{"encoder_arch": "vit", "model": "masked spectrogram model", "dataset": "Morse code for random letters and digits, with fading, noise and interfering tones", "train_examples": 26041, "n_mels": 64, "hop_length": 160, "input": "log_mel", "win_length": 512, "method": "mae", "mask_ratio": 0.75, "loss": "mse", "encoder_norm": "layernorm", "encoder_norm_position": "pre", "encoder_activation": "gelu", "encoder_mlp_ratio": 3, "encoder_head_dim": 64, "encoder_fused_qkv": true, "encoder_bias": "all", "encoder_qk_norm": false, "encoder_layer_scale_init": 0.1, "encoder_parallel_block": false, "encoder_inner_norm": false, "encoder_drop_path": 0.05, "encoder_patch_size": [32, 4], "encoder_layers": 6, "encoder_width": 384, "encoder_positions": "rope", "decoder_width": 128, "norm_pix_loss": true, "decoder_layers": 3, "init": "lecun_normal", "residual_init": "zero_last", "optimizer": "muon", "muon_scale": "match_rms_adamw", "learning_rate": 0.0077, "momentum": 0.9, "nesterov": false, "orthogonalizer": "polar_express", "adamw_lr_other_params": 0.00074, "max_grad_norm": 1.0, "ema_decay": 0.999, "max_steps": 18500, "batch_size": 128, "epochs": 90.9, "lr_schedule": "cosine", "final_lr_fraction": 0, "warmup_steps": 370, "weight_decay": 0.0, "adamw_weight_decay_other_params": 0.01}
Rows from block 0 of the decoder of a small masked spectrogram model, named by matrix and row number. Rows with one number belong to one neuron. Each number is 128 + 32 x the weight over its row's rms, rounded and kept within 0 to 255. All counts start at 0. Numbers have three digits each.
After each neuron's rows are labels from the 100 clips, of 14976, where the neuron reaches its highest value: "strongest on" is what is common among them. Only what is clearly more common there than usual is listed. The data: Morse code for random letters and digits, with fading, noise and interfering tones. In brackets: how many of the 100.
# fc1: MLP up (decoder.0.mlp.fc1.weight, 384x128), inputs 0-127
# fc2: MLP down (decoder.0.mlp.fc2.weight, 128x384, transposed), outputs 0-127

fc1.220:110095125109122161124134166113158071153107151138095143211119132147099108159046176056115099143131127134177156107113102078108140109137139080136204157144131093144116062159126104136125175108146040129121145128146091139142100174137151085154133134128113144131065119091149194150114145201117190120142167078118129106133099170109151136148153151084154177101102089122170136171090175118143100167096
fc2.220:148131118088142111075124191160109126138140140103178112167100177120137093172110199151151151121137135137137109092143104110114170065156113132122127176105119114152082177106150083123132123162082123143085133106149140140073179103122135129065134114103130238165132129208120133171081108126156044062124163089179128083104136146155145104102135145164133085159108136143208117152142113107102129096145
strongest on: mains hum (70)

fc1.157:123110109125210084187147118108156125160136166105087134084115126069129193129115087178111086074146120080122189111127060100151150163129161149095146077130153131215106111130129079060176178113120111154112151146103124176124112168149084124111125146098185077097110108154130148109169115129067145183144111125125113154080187072107124145154098119145156116126144133088105147170086149094124133154120
fc2.157:121117129140161132104088150148144136089203131137127106120143152108125129101113060157098198205219143126098073123099138119110189122095098191152124137075122129119110129115178150113153132117143075100126132089142088161149133094105089114195109095084148083079100125112091149102177122082114146165134139167168134096123085132235094144109081105142116142131177125092168121128150164136102114092113
strongest on: clipping (93)

fc1.283:140152090144151140172110173083086106120111174105159104149130097153128078098144053118170135161130113124172101077098162149120113163160136116105209138142079221145108098110088132162122152116154146172124132098124091139177107153135095127131103182136168098121147157148174103145112129116150140119101155083201119128053093081084127104150123111162142147189123113050093131122140145151105134157043
fc2.283:145133165145111116145143084224085109069121164122201120129126095156116121124147161086157136127108107104149129140124155136163116132125151114159084157159146149077160119118131126092188059160107089097121208085127138140083091174117153142061075073128075144137141122119086133164116104110169078142133060183172085121148085077113100137161114142101093120116147168082122107150078101106164089114105
strongest on: tone: high (60); rumble (59); reverberation (56); muffled (low-pass) (47)

fc1.256:141115072128102094121113160125139097106158143101137147145160131109104108163199194125155139142169105122144161106146135116134162073128110135120146082100121093147156156102119115149130127137120134068127140097063068205102151130127098166170131132194158144152170141097125118081165133111126099048162091065071135139126220151090104110105155083080116099130116113102155201216128109146132149158115
fc2.256:095134162119150105103099123097168119142098162084155139137131096151203107095093114107077153139103132093187166090113164105145171119169127117185152182090121186126178113113192125092159091170093118169130091138160079134153150071125163135089133115124078105139141121194101073169170104106097050134136121100127172096152146145113106136093126119161142086160066183139124082097141203101130111122138
strongest on: tone: middle (61); pink noise (51)

fc1.248:143109100138116081143090144116113161083040091138130145189142143078094187112195118135106165156159137162121124138130084087134137118141136094118087142172148134161138153070123142178148034166145132130123109125166087144156122156151098147128151110129179136095140148109089174076180121179155108077123132139150121130161135123142167120135106082081102059074067119180145119154127105216110091128139
fc2.248:163167109105139150135150139134140080139106162093163103161137151144129151118120119124116137121179077086133142139137195135112181113100068105193093172128111120180175157147110165105148118145075119134116118075123164130120095142197149084149155225149140183119144179184155069120142096118136118133132149079119189130077170132096186137072104112157120113118132173145123025111171147133126119144109
strongest on: thin (high-pass) (75); tone: low (75); reverberation (40)

fc1.8:181124124072139045165162122100138125104040083190135117120164100185113093127159143217117097111126099134129159092124142135119100123147120113150102098173081083159112152162168162106137095062133126133133136125121169098118123113165144150144092151143107121188158107167136147137068117189114108140128126124105145113095195114113131201183146040112108090124161084138130126084115150126116075145146
fc2.8:086133153097144116175054149106140082057131132219081089121169113135140139134177134158168109174160135101138205117111177154105151125133110155133174121145113128136115106135145122075106115075123092139084122132133150121183169162080101095142126138159118132091106110127033153152071150132151135108110171106169163146132152078129088141088120087120084125176133143137096111056168171133135160083082
strongest on: clipping (82); tone: high (68)

fc1.266:152146145130105124146154087144112147132102140182111096128095164137149172100096105094120134144162155173109155075133153114140124165090126105119100115149059163103171116150158118106178106135116108087144161182086209137094080131173168130140193116146058155127148132161060066138141165142170039153135130140117101073129171074083140088190084118117136067120134127079120133084132150134142141146172
fc2.266:094080105105146126133102181136129078090106134098109159099137073152124143143080145153173100107155092097145100166143065134138155144139095141113123135117175059106070161140184080102053169114168097121153133129107121090117152102177144111104061174116109143156157117079169154182097099135156138119110160198124143104145106165123097130134103189141136181091133135134080155083141053057122161137109
strongest on: tone: high (75); reverberation (72)

fc1.258:124137091159137136152071107112087136085096118138165105121186155110122142167187166173162111130092114101102123106106142153162155133117158144068126150152114143081147164134075111152148097093127123042160135087116111173161146154118098155166147118156138121146120128101109139155105118155163128119000115119124171188139154049175133194102137108115068146129119107108127114119135144103162137167107
fc2.258:131184134158131106100119108160163133167126166146180119153105125130173110113080076135074150111108095124187203113153156087127149100147109144175186195122147171127168098115173120134154113195112152080084092112185069163135142109110190150071111103163121133180134129129150114160155086155089133119186113172204130123127183123101084163108096131133182094114124180161145123108109120150122086119143
strongest on: mains hum (48)

fc1.207:148136171133152122134161147144143141104090127115104145179133116093139106143167132139135172149107157110120112086119119113159074130138163110127152141147110131119124089109097127127120151119157116122132138188151000048126174183127156125105151157130158159060122114130148151151148140119109099139136170161036255155053077064116079117120132147096125150152124115138109159103104115141160135114123
fc2.207:188136138150132120095153113143089136138149116108116107079153160105146134108084094076153089116119104125117135168103129112161135137114125150155119165163153131096138125135157146151140131135103181133188167160120000078125145144129192111115131114132117113094101122157115125139099118128109103117104160056080244115027033074103150155112138156125120097111154145139147121165134109146132166137133
strongest on: interfering tone (100); rumble (50)

fc1.291:110138129086121116150097144108131134067147099079172136111171069144104153152161161101162119120132164109099133117108138144138206146115137154085150146079127096106167154102059102120147118127122101004136129127148087175131094176126130143119133135151093079147146135070140125118076137181132138180214081115137152207112150102147149150138120153093083131123127091148104131184116128109177191171135
fc2.291:145078098091154106083172136097151150162089100117083072127066160124136133108078090083078138155114126160156187111161150087120134092159106101162163154125096160130159079146158167190162149151088095172080132120112110099126155110112137180101154077137163108149146131134053096116138109128070134060185120106171136104121131157106062070147152095113154138131137154170128108118117102124067138058128
strongest on: mains hum (52)

fc1.104:136141173136159142158150136119083120183091213089133069195096129151141161079095096095125110141130098149177125149112127154106121136135135100137115105123042054129182100172140153169079173152143164108136149117126174101068129164162124173160165142089165151128153141115100115086129129117113142101151110117098058156167146140083151096136136098064163104201158087108129145079144139122104128100068
fc2.104:160140121105114174082111163189157116170183156175179154066140106116168100124135199127126146150162075099164145077127157095151083105119114129111138091131164186091065152098170122104186113187074168135115119154141105104211154069137128163040071117175137138105112134109113112117141104121126066090134131157090115125118128072152129140123120135126092081081166131138160115169125116141131144123134
strongest on: interfering tone (72); clipping (49); mains hum (40)

fc1.382:171121113197162126162088159105137097109110105153094122204146172134124050095124137154084065161114153136116067101111128154137136139123160101135126106116114142117114111118105142152096152093141175135127112038056099116120128104118100101052100090149147141153138113159157141120134124125163091096161171157153239198171175131077093120131109177127109136166102110152147176169100103143141119109130
fc2.382:169132141106112111188062148133075111140130162180198073136139132101130138087085133099110174119115142132110134158107179129070117108142124130084115091180109124169123109033171095137139187114087157130170137135146124109173167185134063108167168111127165106201129092137104103144169156100159112066112092100140129183126134139120144135148101130125121102096118042088124109114135133139185179127100
strongest on: interfering tone (68); clipping (55)

fc1.29:107115107123122165151121170154113125135150172089133109156129182172181142165089143116096096115114204106160133104142129149086141137096115136078133077118073139130183136134130162174146091159132158119114089108133111103145101114158068140123171165170063149126097058096199173139084121115125118121123147138177104165048153146162125145103118110108043141165172176101151149123046112104097113086163
fc2.29:114088117115078140110070093174185107185155146067108135162145133095097096090179106128148163147163079166050107142095159128149185176131108134183139184139140125095087107160106154127178141090112107139142151122155117127132171131119148136176082137125183151160217148147061130129133102135129133099113116089114124083126160126108191139119087142115181139123185076153111098134154182137088079121094
strongest on: speed: fast (79)

fc1.66:108099109054151121138099163095088085120099150121151101178083121187172177161125115170149153156127174162137123142142135164134113097146191121187065151108123127127102105133092115149103123141120092130134134141169160144098120135090175135147128093160113115205205123154117111090107113146167189073119126140148136091097154055169151075180101152097087115088102134137169099074081120131099166093069
fc2.66:137091122128164125135114099142105068126152129098075134156125108184139192125150077169148131110177102071154159142111104112056108165146111174090158058147100122113138130141150176099076136133111161123118126125128108167127183086094118100157134135153091105080135074116195118108142114145112109122128141073130143149158091131096146135149145174131095127165089103143067166110215074095159169046071
strongest on: speed: fast (98)

fc1.290:088130100162093132160088128112115027148131107075129153112109166148128135106084156163093178191148127126170177135136083165153143019171177132081101142130106092128181086136148103143111161164089109130134126137137132133151086133186146104142097131140122152157131163150162150105130111124137123173123122108120094143108089206091086108157133182171137025117160139109093115132131136153160124099081
fc2.290:109138177122070122094135150124186142128081151112125102101099121123126069195148156086109088086084140145155115114144102125202112131121079137179173162137151135128055077106133105158100140154150103102121104099152133148119190157133146166079091150147109036187106160069122165154134113113116161162136097148187131149128129152127086179142151131151175146122137107142203112193083143079094126136137
strongest on: speed: slow (63); white noise (57)

fc1.106:105109173121143128152130139092180120131102156104158166172150099119135125126171174134112138099132121104161123114106143166142095126114109103091136150103112112152131139131106109166110169131160122133141121088198085041049149153140145179206148140159163152094148127110116104100187163123132143136125112146103152192140076031031041103125059098099166145169155134096117121147127121148108107151124
fc2.106:156180103144091168070154153170110118127119123151131089076133093108105153157140110123149105133130099159094173179140133163041104151152173203172121155137160135126120131153178117107168143099160146115111111141160099007129102119172159104094111153089168111137082152122136122132128041144139120119132114135162149121100056043100125126112180151170090162110098119144140129137153106123168163100164
strongest on: interfering tone (100); reverberation (71); mains hum (51)

fc1.64:159069119146125107109181156107088193145119105122147187156137119160147125130074064121110103142217181055165157127104137154130092147126146109138089138151123064116136152131093145152138110134134106130144150138138144197135160168133157064171101113068152134212065126124130112111098155134156114102128121125138109179122133039124117143194122097078094147093109181106122129114122108124061167112136
fc2.64:131101110115173143185129117172102087086066097144125080153096194122083157151055106127084136165108164125057142108232143135119166179082161151126116141074130144133156134180090109132126153125119109124139147140088164077106131134102086114133198158170174128126085088133150115122114097135149179138110148112053131117104133154052147146156104144166110119122119094147129155129148092114205126121139
strongest on: speed: fast (89); tone: high (66); clipping (30)

fc1.343:118069131154176146178112150159088100119058132117122105158114159109145156095106114111105126068153129057162177120122147135112173137162056132143137136131119090122132135090107089070149168127133166142095128151116166101152160128164085119122162170095115104137122151112122126089176169163096125120186116145138082165112141091170075116102093169167141118156094162076197133178070193077121206113139
fc2.343:143140133127156115124069140095104144076168157157129145137200112102103134094113119112185164160126120136068141170109118170056159157146105110110148088116115145111140118111117127086175154112099108063120138184117129120109092072125158113069154148108140122154139171114172190049156115163131201106146155132127127084113125077175128063141130088112151132125175094059171159133154180172145174140077
strongest on: tone: middle (70); interfering tone (67); clipping (36)

fc1.334:140108124129107159156078128145124100154145155078160175111131099096098182155104133197139173125130066117138097120149115176146127087111148147109125134107118142085147147082194127094157134102071076126104141218076147150067066158141074103129107073139136140132129185113106149127146115169119169134126148193119073148126156034103102117154150130140083115142111094192124111143154161115166164078139
fc2.334:140121166056196133125138131103050135090102082093155095136092120148145153120135099157112115108108209144131167156147101169114137141127157114124062140142071080056213077152105071157101153110182115112127139153152113146128128115122127109102123130111164125141106124141131139141084151102150222125113102129141130104126113089097132139124165195125137175094166088138092203058147114117164126106095
strongest on: mains hum (51)

fc1.325:145117077165114154142128145118121166127076212161073121122074175128135125100141095136127093130126153152138163112126132127125101145155134113082132104103097117123130152101136109132116126127122166128111105071055197199191138165147145154114104178111121119148119160148131120172062140155114150156134164116157050000098116137184157113127122099207114124116116122145109077114140127139105167160117
fc2.325:131131145106081144106154145124143096163112171136155124108118071112078151169116148107169191115139102126111113221173098165094105145142147241149142150135159126137104134145193111082121149107167095136113163130135143046127143142144135080091137085089144140113122147129111128120157001145154109163119113105162130058085159141137161147132166142126116165096126172131118153085122101109158087098107
strongest on: reverberation (99); tone: high (68)

fc1.101:154223167154166153153138173169079080153095067160159099110137113088142106145096130164095105134138160161175148149098132165137089143113137100145122146107080158097091142172184134119132144068098153109115111161056117139074073107093138156087137103126122104184200128171151159073087146089105113186140133132120107076194175101147090121122116108157143134131117174152165105137140098073131123136116
fc2.101:167133114141161161101131130118146152141111162133138150068098145135149070087071159158187142125191123116166166128066101113063110090189140136146118101135147104129106196118128109110146148163114122155147143140108141108194088127200178172105046107160102137176089129130170134131115187131120086085121122084130121140146120177150187110096110087159164094117073108118078120127160143085171172107176
strongest on: thin (high-pass) (46); mains hum (40)

fc1.99:140143103135114121178183124123080115100091144154183111126114108120138133178117104169076084137174143127159133099102155126134141167121156061124196095126153181139127172089050049114087142103126148136139117145120062077196183152121115142155150052122099137127172100093113140130132118138143117140148141142118142107141112106064158094186169200115134106108111123115155112091139149139149044155187
fc2.99:166164118101126137154068102183163085154177119175143119118209103143120107116081118110147196150085136076096092157098123135110156117196123150141113149147129166098139050144157159096147127131095092154092130140151154132090170131137190111042161172115114074151092121132120141216088137062136110117089180083149126121112170106171158129133092101149148130124109142132098108138088110102103149099087
strongest on: thin (high-pass) (100); rumble (64); reverberation (39)

fc1.118:107151136173160099122111123108169147165095150180117134084087139117165150152186084139126091125158161148130138128148118074117136154169108126204064148083114093109082125143156154116122075127120134000160138108130161151147125101140137154131144174094168146129116119132133130144103088162095132161095046110118137111164123158136102149133150095069115111067169156081125103084161140127110127155132
fc2.118:155106130120157161135139145150176116129165101065139095137194143144100154127146161113170168122106151149135153123129118134134162099088182127128139109141105160120196148145135151175159139113137135047057162158124116127145140143120112156161146109147134095196144159141104153102148154130113111102255090160173105169113148126128147084154157167114173156175103104171143145148138163176137191123109
strongest on: speed: fast (80); tone: high (77)

fc1.206:143112092140093109183072147098092100062090237191100160151149148196124127091142116156114162150140146130152088121147118178100147166176089119037154099158089146101107168115084080110128160093112110106114135134137170159143143179148067124150097173099138119163128130135148100108067113098147117136165135101119165143111147170098131094094089085166080138150112119122103098114122155169117116184110
fc2.206:139093147123165178086178154124158135186168087074163064078126166132149094123136123106177156154137127127092196096113132109134166070090122142131178158108117131166152096133154171194162119168100111104099061103120121144111145127114162163115169082156131117160168139124086101149183140144090139106180204161109155106174163140113127112181142114116193142139131101153170132151147122087118157052095
strongest on: tone: middle (61); white noise (44); pink noise (43); clipping (26)

fc1.196:105163137191081167172076098142151068132151156148167120137079161103063101144183160145076154192091106204083112114136104106121164085114130134125117106142040118093129111167111117107146089128162146135147145120099082116101117126146086195054144117161127131118222187152073125161107105081125093165118122113102120130123136142142138155134091173116141108128170138123124155110163176120130095099155
fc2.196:059121123134101176134187184157189109172129164077159096165144116166113113129114098157148117126137145138141170132149141146104093095111078137088145126074126127180185154134061165154122130140134063132113135131128126127157131140135167118137099173060158139125178148092184067136155093125184164072131128114113125112065121088157139135168156147080145095133108150137126074062032139109108092147144
strongest on: tone: middle (87); speed: slow (62)

fc1.374:147128104105134148150128117127169156095150124092167126101158113147090125157174162088163112118128146138115142107121145121102191122117146125076154115089102105099173140093089132171132098113103118099154151129116113187125121170131132161128119125145101088186153170096115111137086133177119143134000111110118121151134166080129138110115112107125097111122139125147125144151117131134128191153133
fc2.374:102155147167095099113062109173113101096144188161154179155172140099136119102139145164105154083167143153159098203129109184163102160108145169126095124155153100161095156135155105051095134144194158101170155157134153107136114122138132050143121167091110138137112083128185153137111079117205093173078133146106086126113108089179159152138151144179137103127153144102139133088120158157127134204147
strongest on: reverberation (96); mains hum (42)

fc1.282:166127105163128130134085101162105123104115131100125140028145098087128092110095106133193122107153154200110143103144111136106145110180118081115112145149136064115147133155120171151145095119095165123130142126117123112137214173127125118103131040130139172162170130197106170115179153160091112094104120160107114095177118109079146161143100111149079101115132136114095148038122179182072148149165
fc2.282:123140125154142101125085122114137201158069094108157146072134180133106186098171120113095151149153171120186126086143135141071142137147185142172078098146136132115155151098147155096102108127147133128122145180150148041168180112141110181109110127133134119038092138094140138072143171145142083125131141172117120121132108090175104103117105059094101144075102140116139195121120049156165155101109
strongest on: reverberation (79); mains hum (43); muffled (low-pass) (29)

fc1.147:128151160154137089125147118123151109097119165142153155121134093081145113163152128046080056188175119135194145147129172066176046104113155121113081150147099157141111111103051134095121082096123136126125127179078144120133099105152131079090113114120118132097139137153157123078178136148152142100144129139148121187202150112135099065133138138095127154132134116213135145101159186056156117131141
fc2.147:103121086188112146146155184107132097113138131076091136161130149141172119106126081137133125142104171143053104113107100138117150129194072137171163070146166131085138134165089116124096123106123180143121143131099154102222092115082155163098121087138184153131147113117139097154128151136098122111125137116101061162190118130128071120150184084177063129122133103080098140193160132156094087174178
strongest on: muffled (low-pass) (100); pink noise (67); interfering tone (60)

fc1.121:148161191156127125103161159137167173079070089189080117100144148133086141096132119144100147215184151083152145071107099075135059176119182159108118162082033111160164138133094114143118108097100166116125121138115123153120161105168132125177082113164117128130103120116153163119120093087144137134146113120134116155149151128125177126079110125142169152143157138143166175096116166082163167078063
fc2.121:102087103161132172111113118118130132138166128077182134147088128156120148127130132115148114053080109166064085152125076145120172099161110099111098167165153096130109113223120119136157132178164103143155056117105153139222152135104148151177151142112135137067118061101119079091121126130127127106100159150146167145130138132102194173154121127162150120118091166098089091134073111163078078148176
strongest on: interfering tone (100); rumble (59)

fc1.124:081121110135136177092157093106081108128167121120164120085087161117117140114151136171108099098124112184206150075155128111154093104085141106152148099149119169134132167126123089133085071103121150124131133146113133092176176053162071139135111130177054147145184131132169119086135123154136103162142130137127094179118109099143129125187170162104098101145122117144138132135095173093166016193174
fc2.124:120115134119069150142108128167203083140124145165113119111149127122134150105152110191209151072124109117124084130205094119077175127151133125156125085114137146142134109113196080100106136136106109094123141125135099130080105119087157105129192217154161059140107101137161130160140098105054140123122135164139125102099139169128067117090068102157122175086143136108154149124111111154126200057123
strongest on: thin (high-pass) (100); pink noise (47)

fc1.255:165061123047144093121130071101145180140127147136156147149109142091096142140150133194136123133091073117208124099118120120160072084177130152187140124208175153127129131110081169108134082117129160138150111094188154142133140107121092127136068128137103131161148111109151155136114143130119171158112114110171182085176070150074116098171069079123110145106090123124133168177105163084173133101138
fc2.255:101168115185088149116078134100122176157190151167117145100130080152149168129092114102166213112135169142086131107113112168121128108184126109148123129122088148123094098126159112109101222116133059191136150159083107156090090086121137104133177185112165147088084117113126097121139128122163139148124151163112097131121097149145146131097119141172169094102059186114163084109122079175102190113091
strongest on: thin (high-pass) (100); white noise (78); reverberation (36)

fc1.173:156135164134120113107134121092142138114104128106091154179153127099147098118141128141137143143114148091148116111108115109155102140125157146107142141120133132126126079134086136125115127096163107121157188229167097113081071064045090085079112129119128105091105093125147136123147131121130074117135121183228225232205208166157109143150122171090138127136126130149120142115107120149150119117130
fc2.173:139106126142122141136143139075073052118089128176170131147142143123112133096116152103132130105110131136156128137156164171131147155128091158093144140147123151187158161112155116179082176110105141126083138196181201131109157073117070130140088105115168124168121122078097091128146105079132122085144082091143133166217233142101141105157069099101127154181146160108102147150170144155108122174147
strongest on: interfering tone (100)

fc1.238:120148168166143127118114151149110170130056117086149107196119107154176157135123212137120135159184038156164114151140108125130122171126190111126144117092126118162122113076115123083113165129141176116119117100098108157081168119133153145084078133094150114233155112074083113098111102106170115091124122112119130152166113113128194124151105054111074063147075118150090123117127099138133096114125
fc2.238:114130152137072201155101164170129104152098166084162146204102132120159139125093088094128117139074194108109178153126114109185210141113153139116138160140153129214103107093184070126137073085124138135128129144120115091161162091143124158163138083172156139104055131151133149058093106161116146146131116166123114076169108141134121100118150123130190153089154150130110129100110068094136133169155
strongest on: thin (high-pass) (70); reverberation (50)

fc1.275:186103081124160126116146165109088201090105047172128129130139089097086126169182135132198108150127136109162133115064078099142130082147122129103143117211192096091070143148088137109101147144166128107138124164135156121074128180162101112140129117160120159158096162104167117129091131091131095105169130155101095105121104165164125127152131073112108134094130155147106103190186105155174058116150
fc2.275:109104079157078132172120127144088137151155133139140168111187162173076185125126107123141107116093092101107073133139116134072141104079166208152094145120090158119098105183112060118209152095114075128120103125148120107152112143110074108154111158147116167181146104161175153185150117093126186171096142121114125122167156128103150141123138184084123102144135092124199132068163079148163169128100
strongest on: speed: fast (88); tone: low (70); thin (high-pass) (33)

fc1.210:148218143103116107160169198113093132157136146174137110154144086167107148089051081130147118153105086104110102149093129099188159153133122101126193131106100143105115101094127099135149093122098157123116097066102095132103071128091125184132149122119103160178123136080111137168154112130158142136133123107103195070193131156123085149151160080086139105121133122120148058127110174136112213099175
fc2.210:174099234113142160075149197115152092133168159075173168144078165116105096149111164123111126096146155132150117129112138123139111115089162156124154147050146129086102141146126131139148126064107159137157170099171108119130114129146150123083160108172062186075130154054148099107110106128149128113132074117139134108164082157174071132145154150117168096098067124118189121123123176162098124105169
strongest on: reverberation (96); interfering tone (75); mains hum (48)

fc1.339:179120109148084145147149134088185122111068190097187110166119112116078176188094101163156097161093117079077129078138118087135067139146119117149139102184130152120090143092122117129106102106122157175135099063146146084156192092125125105113141142118111093097160178136166159092097103118198077136090095088197092176129117105112135127125190178113139146151146097155109123119146176116126087133157
fc2.339:108148171127123068137102159132124122136138129132130119152102116175089130145151127152072152052071111127117109122131142156125111170179086092122104175123152118113160088108075109137133125151149029068146255074115129085122202158124122149131086135112115090091132102073152116118117104097131160144156197147125052133153107144108134139130123122160091182107141111160127058111114143148135114116136
strongest on: muffled (low-pass) (95); pink noise (50)

fc1.184:154113117122138104090113082082110201111167148099145078159095052086126105107146122148062072093127120090136097086103103109094125121128105147127062171120105155142117122096126111145147145193101220119099124083068084109100122151100159157082159193099120185099156152145142190125105139133192157160140119101087124176140173184117127144162132118142144157172135126108147119194154138120149141139092
fc2.184:135156133126096133128098125120147195174193117074173116212165101121131130079124168148123134133162115053093130159152119157081120163108124145093083143172151099137140114111088132136123130155085177128112117093129121129114131198151080139140056173114111150180100148059124106063139107129134176129142146129133137120067181145134097166145114177145114132138135030092141093106196149159153152098108
strongest on: muffled (low-pass) (93); pink noise (63)

fc1.117:156122119096063116144100103148101109143161145104091204202111121124127157166153133144132145144136130165080142111112101158172139135120165122146101118141107137103130090177143134102108106094122161130127131167125153150095206120147067106098126136016151105170099133103133081104205103134123136168127136150132112158146050129187077168104200104160140083121041114118082111125130145094144157163133
fc2.117:104162100173178157149098084121161132123173070132143184125132173141123085159110122141122184120120182058121124134092110149135068091131159126120094095112159172163159166087224166123165151122149147132132136138143146115128132104151148093067081134073200145139148149103123131170155105131132192126124132111119121137049136129093123130151122062130104070112125167104153103133178142126165034127105
strongest on: reverberation (84); tone: middle (81); thin (high-pass) (34)

fc1.204:111102167109123132167122101130177121107158168139178145152090164127103094175132049147118107127190170131147171139160108154188137099127115104161115104156139104104143170168104116138100073032123074129139131124145063147082132156124147033129147162140158092096089173137120191094109129153130143057122122114123109128111127194152163097175181179110116173092125135101122158095164115109104157105111
fc2.204:110101137115086185151137199118065121076119187170129150122108066135097130090149124097086152139102108086119103156091147124137165146106166182131104110127147122180130088091169070130163101159172167120154123139108167134099130162106117173096070108178147183122110061172166089064159107140116210175123137136111152100147090156130103170138119128122135138118111059152153171161167089154139095101135
strongest on: speed: fast (99); mains hum (46)

fc1.4:089141129073161131173114129140138158206124178106145204151132095134149140115096162095138145152132129157160151105157140141169125112176136142092131053136143146150146106105101122084150139081156075091089060055068112089145100105094053121147102088150094138116119129166103131145076132136139156136161142134165149196142121133191074092136145109132149105094141196151105140092179057156107117121105
fc2.4:124170124121145093173053157209120111131125175096156132111069150138180165080143096081117209148138211107131148107156107131127070091112098111141091145169124095162141120130118110134086103132132093112149133174088114064125146128119136169168139081143120187124133082097072084172122106088117144159125134120092089155091157152133086162108110077165085120126162119121092114158195085174099133135134
strongest on: interfering tone (67); tone: low (60)

fc1.312:131125135100121138133097141114137153082113115096183121114168083125086153137159156129156124091092128115108155104113134148123162113100152131088160141126108123091177135116073109153155135137129105255165137118137083162125124167119120143145123112151122102151157160077114129136099135157117157146000117125110127174125169082154129155107123126118106134146117088141115117169140133116140159159120
fc2.312:130154144128080130116135091116090085083152177185146186129130129099116093189137147140129155087224135110131099184097139161105143157183119186079092094152143112146087116126132078061100171134180150110121121153111180075163120131167155069108155093103126107125123087126135134138065122161183129188086142149117126100110113130141113105142129131132110080124113159189108155075138166114131110213110
strongest on: reverberation (57); thin (high-pass) (39)

fc1.328:062112103063129114137133173138099188082100143184181149142143153127131113178103169101177093122097179122164114112175120152102117098073127102114098097163127124131141123157144132212067084052107101130139157148167119116170154150129128146089196163156136128136128068149176107133131098142185116066132137147126121088119094146167174089121119131115128112099140140112109191141038160105165151150129
fc2.328:141166115127159110091123099074109173169105097126112092066205137103130193137154175129153171118122120125138070146038157100091109121096131137162177147076140096145129131134138136102112133136111193139115113124184129140204126161157129137118120082154118062125167050150147118100161154148135041134143113118177141141161133080119148114136161170148071061122104114156089142147162157110133152116085
strongest on: speed: fast (99); rumble (41)

fc1.86:078169084136098113101074041128151120159140174101169121108164185148092110158136140078094151098153129129195128123132113100127126112150159123130188099116148084103134161086151092031065143158128158134132123102106129112105143119153163157089102176179122142155097155109134119175118111161135132113120124114124136170110143210085095156150104122136127062217140138109113181093173104089114128177134
fc2.86:144111083138088118114200153111158164147104148180137170070148098153124111108077101123155086103107100122135170122137117114136148095079139114156171174109113143089105070137163115150115082113116166122088107126101107142164161142089143117087095104113148119134105137100168154108133140112123092222136131140168082186122141121151075141059115206160183135089069109107077110151112187110038129141105
strongest on: tone: high (82); white noise (65); interfering tone (60)

fc1.329:157105158110150158105106163102139150127163118166135128054110144113175119133082098112167157101124175139116167137076101128162161094232151134121129160110147127096147175147121059168151142063108114128129127106157090132080118146068132135107175111047129159096161116145134185110148121088144155089122121117138156060172121174073130160141154143163102172095080074101082192155101103130130108114160
fc2.329:149175055124120076130179134120108129097151098119161178127143195155088107145110112129094105183122116105108132153154138077194106126101125152143110142012115080146176097083116135166132131166129152107088121129133114166136126122148125114125152140185112108127147189090134036128127132169134113215130103148129108141141121121086103119164129182102207084173117131148077072133134154134140087121121
strongest on: reverberation (100); mains hum (46); rumble (41)